From a checkpoint of a small multi-label audio tagger: activation quick_gelu, batches of 64.
Rows from block 2, named by matrix and row number. Rows with one number belong to one attention dimension. Each number is 128 + 32 x the weight over its row's rms, rounded and kept within 0 to 255. All counts start at 0. Numbers have three digits each. After the name is the row's rms in percent of the matrix's.
# q: attention query, key and value (stacked) (model.blocks.2.attn.qkv.weight, 384x128, the q third), inputs 0-127
# k: attention query, key and value (stacked) (model.blocks.2.attn.qkv.weight, 384x128, the k third), inputs 0-127
q.100 117:121153146132215139140140166158099113143114139117131120124120041139130104137106161139167158051116096129128100121071087110140160088130076145147149111156144131199124115121141154160127041154123073142111150097138158146166127138155111162160148149123113203131152126084186151174104146155165161143142132141134192124158177121121161067120164118122084084215079133116121139077057135108103128142098
q.101 090:111180139131176115133061144145141177139142121102120136126125066128141149180071109153142129122139119127146199156125173119121114080123190077075132116108133110097058110120145168135128076156112083156170155080150118161153095113137091132126153106217187127120112135112149127149187130147084104115144132105144083071157154155112199142094110115155134050093129103159068058171114098115143110147095
q.102 096:157087135115055071180166114158125155139104072107131110130117068067072122131224073118155116129099133112094127088128175167134170112120152168097065181092127161083093138118125144163106203105121116146103093120128099129121144174119135120152116108121135115136048140167099066085174109096140103106134151112131102085141108148071150138158113091167167125143107091083089168140164124099137116140166
q.103 108:148135136135108125176115127053087129156162104107071154109168095134157163119128124101052102171109121079132155198092187147120101091147129137150126168178106105103128107141097144080113195111145121089146130154091117151050102138086176127101109145182144131144111125103189129058151124121160088091110113162156135126091136122089093153080145092139115079123168236176116134124102104099142136097124
q.104 091:082108066135165102093170100096177118109069139167143145141055178167148095151160123068042120137137132071095084158153123125118152126139130188139178147126117101181165168158139065124167155128152158107095139116143118144126162151113173129131204106084060157162145137121130154121142095115146061133160150173125100164129170082192146167137121184134096142116109171131148109114116172147124154126132
q.105 095:164166169126089068112075139125106150153122158120226130182096125115100090060094120173118152121131107100131089141086102094089107088158090146100145120169083120151147069143106107147132178125157112095106105174117098143136117177119215200108106112122150100150141128090143140154158082144111110154130158095107169140123167121114155123132102146093111113113131123090210145112082102127055125088060
q.106 098:118102077132169146104141113169190164098091143163169098121087121148156124189098119132113148145110159193134105090121062133133069156158132120134123102143131128121129121136098154180120082077136117173170111107126129138161029055143109116086192146112102139128139127127105097187146119164132181154134131103073118208144116054131153093150097134070124114146105171165118135172110179147117132160179
q.107 098:161113157149123147198142159089094111132110123141113149078147099076145072144125141178095125117186160127045147155143198116164048151178110123125108160103154126111108090088145165120096176099142091086137184171174106124091111092200076126080069121137188117100099090122085128140113128113123174139143059110133135088129124116146104175095146121114155145162144136109091183128146089121124177129119
q.108 099:088118140127158110124137138129149159170162124079135178128148142104114164078153157179118092075170156129095160148130094169217124138078135135164110105080142138103151043129169142141111111121144062102179112119125112151075084107100148140168120152103164169127151127135103185125113186156057118153045182174136101112120100110160130111102136139081123148096088147080103146105097163173148071160146
q.109 097:167131164116126145145161106093144121095149081090120160099163097142080163074168120105151111084115126145122063082084074149115190119158080159132106110104132195231152157149153121133091090082138172071107099135156128137146115116149105145172140110109132187136125107096180113087088103067117139081165180101130158176163116159112137134145188136152126114142116148098148138110114160059070114144169
q.110 096:114123150137147104215126120205086180145109082055134098149131095144153140138090087179139165165119152194118192120080095149157147094168171150153134086110114045119136167143151155151134051117121114144143162108186108149160102093134130137101095190125139138171166144142080160106154138143128127126108140133113173146138110173180149150139172116087162104119075115106112114160102136079169098142081
k.100 124:101101164079103143124058152088108116110136129154107144055182111162081124093071139112071172129125147129140107162035085128072125090114107137141102097198049058105126163097117139073128075124054113112104094126128166108137097119123069140119142111140150137100110132131124089119176126091078115160152122149125132075142176145127125161101168104132076138130124139080119104179119188119115112128122
k.101 100:087130127144123116119157088112089156141126071173096129191164168127208129180085079162103087104128092094150096143117141088118096142142151137101143152160116077116135171127150112116158108153119110092148124083130123115181165116107079157054098088171135136141125086116107093144100105087165137129071146151095121174166159111087172144133173088125068104155196138103107098180102196147155095149063
k.102 098:105164124157082081135129102067082177130107186147099089142126104190105152168181081100157104160118127082168109168131139133139142109201151131127106182117136140170103155137129119155154167145134153086131152156109098154222120141157161122174171108110148100146116129182112098081078140086118104138096169102166113136126134105153098100104089151153134085185152083126181149138164049087142129189134
k.103 102:103119094102104120125170149077120127084146124131131088182116116110171150113161152113151103073148147105084134087131115142157147108126163170111155133058163173149128116113101123194070192150135124069152168097161114122109117122092157126108141182127091063242124117148202123133060149054117142097129116146096123164148058146142095122111094113113108133145102090107105117090060161130119143137115
k.104 089:118168112108144195110136162228135126110196129054134138136110116172094120056140158154084095110124140154124128105134162135174146180137087143148134107107172147196104137177114119142105106083071090127139105099100114132043095155134144104124105164165123149147112169160132164119095117094105154090161091038073109060092108153109144129149131167086135142121153172114141127138120141137108134078097
k.105 100:143122077122097135088144182072099103103151131131150108087153166147142108135156165118141133094172142137124100129086064148112138071137175181161198084100073137142181166128111115168141095168108094173132164078140112121080127140145150143112192185089149159105211102142141122137110114103157194099112130105125158092113106158148133143110137081117160153191095073135163124136061104113124166068092
k.106 108:135165128073141101155145107213103148172112135107120122163136097158090101146109139127101156072120147139096098162173153157109128103101128104096146142209107041107085092153121110122106063147137084091090029100064102174086126123132122103164078132128119165113102139103107108116175141099163120151139109089143072144142138083113111120139122174160165150159124173149104111186184100188105135110137
k.107 102:115060154160122072224104092106145133128099061149190135088138115090146110166131115101132132152101121084124121195143102074108124113128126127153147132111133173193121083141125096173116147145157199132120144081153111107189085140087097154140136124071126113132143105134154112141110105153094074089095177136127129166148090072085145146160151077158158166214099097146107111124120138142101092127184
k.108 100:103139166138091145087111187133103115183191109177170130098186175116152125158102144140171125122138174165102168135098166189102124133159133146109129168102149180113112113141121051140133117121149097082146084119147153120121130132110078105138107137109132140090041141090125089123133137078155054148163160134074166149132143125070153091082162134148132126106182120100156075089079143104132111033128
k.109 099:119090137114104123138095167069085077116121111052093180144129144146092158148136157101113178170123147070118133149078117136104091109131130152116124176142131120152094152105157130135159154142075125172123138169126192130146089125105111149166174118094120137105125147160098106067179119146055153145163061147140159059084192099114112081085126089138124164119108152074158114163120054066111139180127
k.110 098:097126166140119140119105144140081159114113119165129121128195067131116062132079153131209104109187107135106113076075102100110113108079142154100146114172123108083088093143114093069150083153105103118107122123139106098153166166087058182083103118113174151065145083145047082133157160142089116159075175132114133139103157108119081138118116152132128095140155142099140068144092160112073124156110